Weights of a small model that answers yes/no questions on an image's attributes: 24-pixel images, 11.4 epochs.
Rows from block 5 of the image encoder of a small model that answers yes/no questions on an image's attributes, named by matrix and row number. Rows with one number belong to one channel. Each number is 500 + 50 x the weight over its row's rms, rounded and kept within 0 to 999. All counts start at 0. Numbers have three digits each.
After each channel's rows are labels from the 100 images, of 14848, where the channel reaches its highest value: "strongest on" is what is common among them. Only what is clearly more common there than usual is listed. The data: simulated fluorescence microscopy of cells. In brackets: how many of the 100, against the usual share in percent.
# convs1: 3x3 conv (encoder.blocks.5.convs.1.weight, 112x112x3x3, each kernel summed), inputs 0-111
# convs2: expand pointwise conv (encoder.blocks.5.convs.2.weight, 448x112x1x1, transposed), outputs 0-149

convs1.78:577506484430447493595546517464464522639560423510510553599594435592529637510544494495484458438518529536529419486493508535478439543452521420425533435598479463497534496510409523503481489421541546470477441543496477588594462476489536493456490563514596447459474495481561457517486490475560432551456506492525468473529491538546492465497531554395
convs2.78:474534464425488501489555484501493493517549576447497367468495487496423570580455428479449577563555542506407581468495522450464520526523492425540451552461514536526442443643491501431512490514514545432554556494514411536428567441632559543455555470476466434469443446504503542593517443535497489545405565472508446443526472436542432528535501499454492591533573423461513533471528531468468509560490472455548480414549461463537535563525458539452449538444470550467557
strongest on: smooth cytoplasm (84 vs 12.1); magenta stain (42 vs 19.5)

convs1.4:462494531414530615511505487572437490581498483498460494598567439514474598512482376503422488513418463498383554546493521470528566498497498476515521488478579562508483395385436490492477520550440521465490460476546434524527530436495617432491461463528519468450557527576507489511589537505468452476441417542507484414482514584434515441499527529554
convs2.4:452566488432525589585513564484456499622493560423532435504481554542452588545524503510531468443430449550510568550453489446564534517515533527460531476517491476518552536498487424428529471541460527537539489485542545489560420503417501491512386466546484466554486515602470423466472480480523528406521503497499498504486441533458531448511412552480553528444508510447455453554475548527496441544521492597508462490500461491535452507411496533503440569543445490495561
strongest on: cyan stain (48 vs 20.2); smooth cytoplasm (42 vs 12.1); ring around the nucleus (32 vs 12.3)

convs1.85:516555545494466560437509541473435433538554509484425424454454552545538452543437521505460557402484450451538487628469439479438565427428430525456522497448470549478446544383489473496469442478490439418596548500494450430534575441489559527499464473405422549523440487457447517407513470500455540547543455542562602483508479492510559541455460473484
convs2.85:476518474647537487514552598491469454463417464488522476514592487555528578528474493489494568507531421545557468517455495506548534483469489593491545509490521483514510457506442522503476447485553497395431458534449519491404406478522468511508497464475535538542544594467486635583441500568499481424498440515452501473508461508529555538460581390479502405566573484426481482495502503395534564526490489499506553474563398544501585502554489455531556450447543691487540
strongest on: dim (87 vs 24.6); ring around the nucleus (65 vs 12.3)

convs1.96:540507545562529564524444491533558422500409413506467416585463491461509572505475423413484491476515508533591364530518574510521539456518495615479533478538490503404505465478391536492519486547493480528521480561605485458500517469474511466497482559483442495531458530459509568358474521548504420502561534552483511441469515410530546386553553561481
convs2.96:470521556506344559530431479513544477511404542521422503499526516444428535516558518475487475508525501475536535495537551545537500496523501476504445449538535496513497549475493609501455480461475594558546532569544590473568465546435516491479533459517506502544497477613505490487439523447586562435520483487574438463546464510450525477543606547528504554506479572454494435578515554534520519461494480514478509520479517457509423477520495528492565490475470459414486
strongest on: out of focus (72 vs 20); smooth cytoplasm (66 vs 12.1); ring around the nucleus (29 vs 12.3)

convs1.102:509504495482498521454464471544450461688514457503545502530596478524525603510497442530453474424492548523527426561679486498502544514464509463454472500524548513540533428529530542518506516557500470529497449497495450540637463568509453444448498453512580468504484599509525476494522489506476492637488580591503489569469479589540573496551484485459
convs2.102:454518487607527499605502433517495433506522503484458414524556462565540546557466516620516552458473468519423512526496598453425493528498445470566503508538465517550586525507544474463426417415367521517593488491448526470508611512483466514556420547539556510546432518499441453473495493429464447515533529509494576526523488502449524474474480502522477459435442506542527577458534472454486542491524481536494482500543556522433498468490507448521440450459496467422544
strongest on: fibres (54 vs 12.7); cyan stain (41 vs 20.2)

convs1.11:487492501665508489481464511520545511502410446480528492446435481505434471535456462484462515533429404436488425454451464510533448393562393544599526446419511482463475475482515540490433445530464462568567498395436565425392529463448468456526478494438429478474520542458462525549494486505479432511463490473479537565500525488435452440510448432397
convs2.11:518500568443551456593523437518568501408464503505417509486516453523463533419497594518497504492563532495461523531466483518544476509510483537451486538461491487506504527578509605509505463525535513457580512490476485481600478504535528454568495490481499456439499562524493544605414462503494535502489542516487590435488530523375450439505540458473525545456500564530534515522446494487507472527501525454435467538454459375489632405477492532482530465550438524528444
strongest on: out of focus (100 vs 20); membrane rim (94 vs 12.8); crowded (52 vs 24.9); cells: ten or more (52 vs 24.9)

convs1.75:485551497425501446542561577448417470565578550520417409499410536643540555529478622529447563480436489483551472546422522426500527440467461502428523526438504564497532585539463443494567486510460459440551547546444468546509526527496514579514494532516458423473421454473498486429405427530485493572501462487526563501464562495519592519547531519491
convs2.75:534531519516523501513469520489477549489696490565434461511424511505475528494613547465573623542475519477495536465550406482442535470501508490468452533523581511446532525473451474488476521486457496526451519568469525536408554505492515498435565402461529474520471603511536463555474506486515532535516487501640506439453523464491391472555408545510608447496526488490595524409544516501480511508478534502508497463512484654499486455499501480474481504498467623537500
strongest on: dim (87 vs 24.6); ring around the nucleus (60 vs 12.3); smooth cytoplasm (36 vs 12.1)

convs1.106:468496505428506529519497645510580509482434486538520533576533440477508456450473491479559482526590489497440527487512606490492515510456606506620475599511551517510555518541460505460592460461550510496523479616489518462478444469500460569499526498519496506546490491539434523498571603479502471468566546506682482500525499476618511512529617454474
convs2.106:499486548519549523458467554425490489515530516475541476496447523490488451571481530457410488370515478489472506482459519431436515477480512567513476557529502494485527423632461432535519533506505452538426459626448507516488511504517518467492453382511583465574474474410518584544524551484508533549515559493443378521462539515559507457532496542474433488569561494520464485456681472464483500524517496666543493473528525455508403461470525444501527424469412444512557
strongest on: out of focus (100 vs 20); smooth cytoplasm (79 vs 12.1)

convs1.18:559495476426569510396484542466491542580499450483535498506380397552476520529465427415463473383413422472540458523493424468508513434397432556512450476494483538511498459493459447557501477465476471460510518438483423580541528513462573545451574539482415457458457465547515516515508505538524617561469506559499563538513494546555621510515458570462
convs2.18:543397554688544500559485493475640499475375511453568543497535546528470505446526630494551401500519529566522503554552516576421461478506481480490506514520516550474513541513535488510501450507495527608454531595459564461490534451457500482483465444476448499520497491433466521461500511506498504458500404535509517502494485510527529498505454594401518514502474528485479473506519526561491523519441501518476477550459431464549442492471485486521514467523483476513534
strongest on: dim (95 vs 24.6); smooth cytoplasm (81 vs 12.1)

convs1.87:397434537389531492577510435562494480503607426433427446499551515568435571504468488490514623522525442488453515460421444503550476447475537543457450567516486539517465481407481436541538490494385541516467502545516485458396528499546533527544547547554522485474484543475551414454547575523504486574565480421496416487487568559542551481518534421463
convs2.87:476487517445491548579536520590519510478520472543446524461415450516632591507471457567610514626477521520429571500501428420517573489512505441493552523629428521482494483536334470515537536489588496531505560536501554455568464508475485521517566483499487506539525549535489476377465512513479589527497464417534531518546498498411518522448447460486455430479418426477493479488455609440543443482506495504515578558504543489540498496605478528538462556587564499502566
strongest on: fibres (35 vs 12.7)

convs1.111:453490523480558541539453422558497503553497576569462478527435472546583496440514556549452530407467492541489478498498479459617503509510474416479440455532526494490441585629458511458515426480552445551509435408525421471594403443441545526591392528507479541393484527525462451471482562480452421473532418510551442496472488502497500499486576444486
convs2.111:487535557464504468491456511435545514491626424430513449519493523491479534547469531507507549490471493496523538515595539581444468516521516561519503486526492548495496554421480436539515526490420534443470559513491480515506533470578497525576535453481480469560434558507517560533377491544538550459523535480523470519540472533577527493485386496459522499482368512465445418493539492461514561486520510471485496519486390524581488434505503430499402601506540511469594
strongest on: fibres (54 vs 12.7); few cells (53 vs 24.8); cells: one or two (53 vs 24.8); yellow stain (41 vs 20.2)

convs1.20:482499510481509499551570442491434543590481431534517493499471521601541624531565492541503493385556527540481578603539471549458615499450498450426544418570540538481490467491568474504449436559547536463450556441513406506525523580527525483467525517522467508501509499451474474438587426522552508526486612502451493535539472443463612538555423570479
convs2.20:486467512461542452483504497429450478535595490385560486489522475533521537528578495550540529552496520492518466552466585517457466533491516539447506558484498506514543510464371407497470497524505493551368528517502507493526515577452461541491482512486521467429487534569536466387527480532450547574531567526495487535454499402298461551475509433531458421425499529467482481524561468478436517497506570526500510494491418418503517500490508480538495502446514415620536
strongest on: fibres (66 vs 12.7); cyan stain (42 vs 20.2)

convs1.25:544523486471537580528463457536458519592514520506590523428587514610468515500580477547538499513523510562506521582448551520489524539471535462427485467540480582551501483528404522578465460371519496508581435541502452533595505495618494510430396556538515542512508499564525492540479502527517466656478603489500493533515527591469582547491521459483
convs2.25:543494485462550529544398472482386542524400502473578354515441442486561451512504487420377541568513423476439558526489479463485615466543499463471449593503503519464461468552494432497508590515433370434492526493431471425468444507532455493501496450481431465530509427513463533546516559456418366416484465476584546477451518480488488434571500419509420427557567412479485454481534461483419493504477464582481459519477550461503620561561514466511366607447599488520545
strongest on: fibres (59 vs 12.7); smooth cytoplasm (39 vs 12.1)

convs1.58:400558538447536423457422442620436491415486487528467527472468572473446401566443431489423550467452480460476443475354459462469503445444477486526404498437575473489544456544501445537528493522484489513474543492522486422470530444398520514636469548480493469458475546547510449483487477502462486480524396498511411411494512506524482485505430441537
convs2.58:447520612425545566488551508479486541362321508406464464546505491435524594536537516545472572464454498508529588499462530435606479446476499455518548580530504529483495484465417483510445551514455426513446573483461515570559455408476489530496484449497520500469496416472490439646571525512505432433474510468464493447454538565503507484550446554512531457481468465456493448497575495420501488474457532581484495545491491479515370443555523487501460537451515457547536
strongest on: out of focus (89 vs 20); cells: three to five (53 vs 25.4)

convs1.98:553569501624499570454455640521499425447491457504521506530553551534449486529507511448457518592606443482563441499446498397495461446589564521598501496480481442530516485443440476575512492420500487528507503560502514485542519475480489499508458563529494466464470538558491598578308504502455452473453499524566474553499465552546519466543525464458
convs2.98:535468474582556604506528499525513501584452496519598498530515507412459523463473524427460455442426484482409520495470578457426477508474515502498498579535526498466521516513487463474456482478556395465501508553536453514514549504529501475533424461559476497453513612530509551523474487495455483519541501559464450451465567508524469501504488461494508466507462493544417503420620469494475460468501513595479557451533386485514456449519516490554503467584490501484465
strongest on: out of focus (100 vs 20); fragmented nuclei (64 vs 12.3)

convs1.50:587554485476477538514465519521422489551438438503519438440537473516522470536566440438530535486510615562492455475419458549533437562503505526613593414500476518493448413438455471505491484558451522440535547449472552487367600487498449515531482494530503536514528421561468528420532454482523524663502488520471560469525548511432442471448429452460
convs2.50:519504500421478581492476507378489451446563530547437517525449496504506559512534537544547609589628563546487483467476473467502458507488490507606499467548463475490476547550536588478489544492484497572549514604553449533499582514587568534476521427582522376477534531501534552516420476500522473490559473514511462562524496495375508458497635486496446605537438435523435537463474484483537533502464460501513470514537515361536487421572477547521561492508552536496478
strongest on: smooth cytoplasm (87 vs 12.1)

convs1.6:504491514507526495569560411445460543558589595542531480489526545512570594531554533492515517486485578573423446574560470483512499557463495500392476423540509562519426579487484555445478519489508537472587501470536479565538477593531652505553561507475524512550454526417571494424472471424521485544557579570481520505504564500456550523488465607453
convs2.6:469519446363509433560451473514475526402588431344521483482457492558531498491413476596550437450549514572509549453528498510516454572477478476613520413474540486439501480433428377534482500514540453531417555504508520506560475554448492496479510536461471480572536466497513605492554496486496418439500469528506492497521473478498566520373434349553462654454492483523544534491571627586532573503420546433502547531521451492447496505544479450483441516461448465473515
strongest on: smooth cytoplasm (67 vs 12.1)

convs1.33:517542566460588548525501452479515541517473408549484510462422444506559545503566549419534557414500511463572387536516561509539547495396553564433543514458505487463531551519418503539513490472525543416504471542495488549588559421545458475562469577527571539585491462465554466507427508470532477532591643496483534547501494496548543464576472422427
convs2.33:514568402408478565583477437479551518449485509503539504550492417525548460499479502376513561436509521569505546503510488514508483437480524478577531602654497483521495518444478488533473455540482488595533537455459452469460458481528469486474645515609426459505507462416472408440385452588524530614491552473509505402498421474536496551449434609526481541478499520536446541508459531459503517547557573414463525547501592520528591469583461508481563475492378521460491
strongest on: smooth cytoplasm (83 vs 12.1)

convs1.41:498462502479538532551488430524435528467476528535433446432462544509470510513477444596510528382437497518500617484548453523506594549449465457348465400533514559481428428539469489473439487562550498472444474462561516492518543511513461539474551522514481530496478477461516466382709484522519546523529477454514517521453481429508528563524440495560
convs2.41:486504486387502461458506550463500534586408584486482614487507473418483441539513497478531554434510500517528484574557507492534507448507484489555479543507489539486469508554424420564470516539486545584353526464501458508513498551411532533444481534439429563511531564515443536501544531475518501558477556515407541498577465550412516477516484525448562447449438399536462464551532558534553453464526498541517471593519459346563435512474509456490597463476369528538452
strongest on: fibres (67 vs 12.7); few cells (51 vs 24.8); cells: one or two (51 vs 24.8)

convs1.74:547561508447439507589511549454467528535548534569319415478511557627469529492402530498490465487429479522596537517443494551535551455542507474452519487514459480397497507573444474461511456479596445526504503516488517562497471434487538461525506480492448461467419451481418486333505525514518500435521441512508480451499558410480550523439539515474
convs2.74:523488420326329522508457469536493492474415501543494555523478503516444520514487504472448548506410449497613550498523504534536487512544503510433444502496559504402470484501339385472544504531485505443466535499467505434511465470507527506486463479570558537465479520464523479525512469412465446467475378486420512587479485552444358508548491430479438527454421462417496471476480548536493546465462526432487467524515404465479434445387508484446479582517464477465463
strongest on: dim (100 vs 24.6); smooth cytoplasm (79 vs 12.1); yellow stain (44 vs 20.2)

convs1.48:512527512554424484501492637451444439508517459444436451528448540515431450503431497425461475513500432478538438569473476436406572412537499537538472506444487514525456498367469552519441521433443474473590526519526456465555536483514496522528497467538478513446481512514429551452369401513456514509558488493538574542518603518575558504495421400447
convs2.48:479506503644532417468523479518495476525486505559476513503500519549540508505568471381495440510635498525512512560461493568575620499502486535474494549509471506424479529497677541484503538488613486460430482507556452577469455518438490526535503353407438478541466495516469490517452498525546430470500550521522428478463485485603447439445458521525415541584466483517449572544430481570566500491479495569493438493481461493504538509515498520482483546518502590492508
strongest on: out of focus (97 vs 20); fragmented nuclei (61 vs 12.3)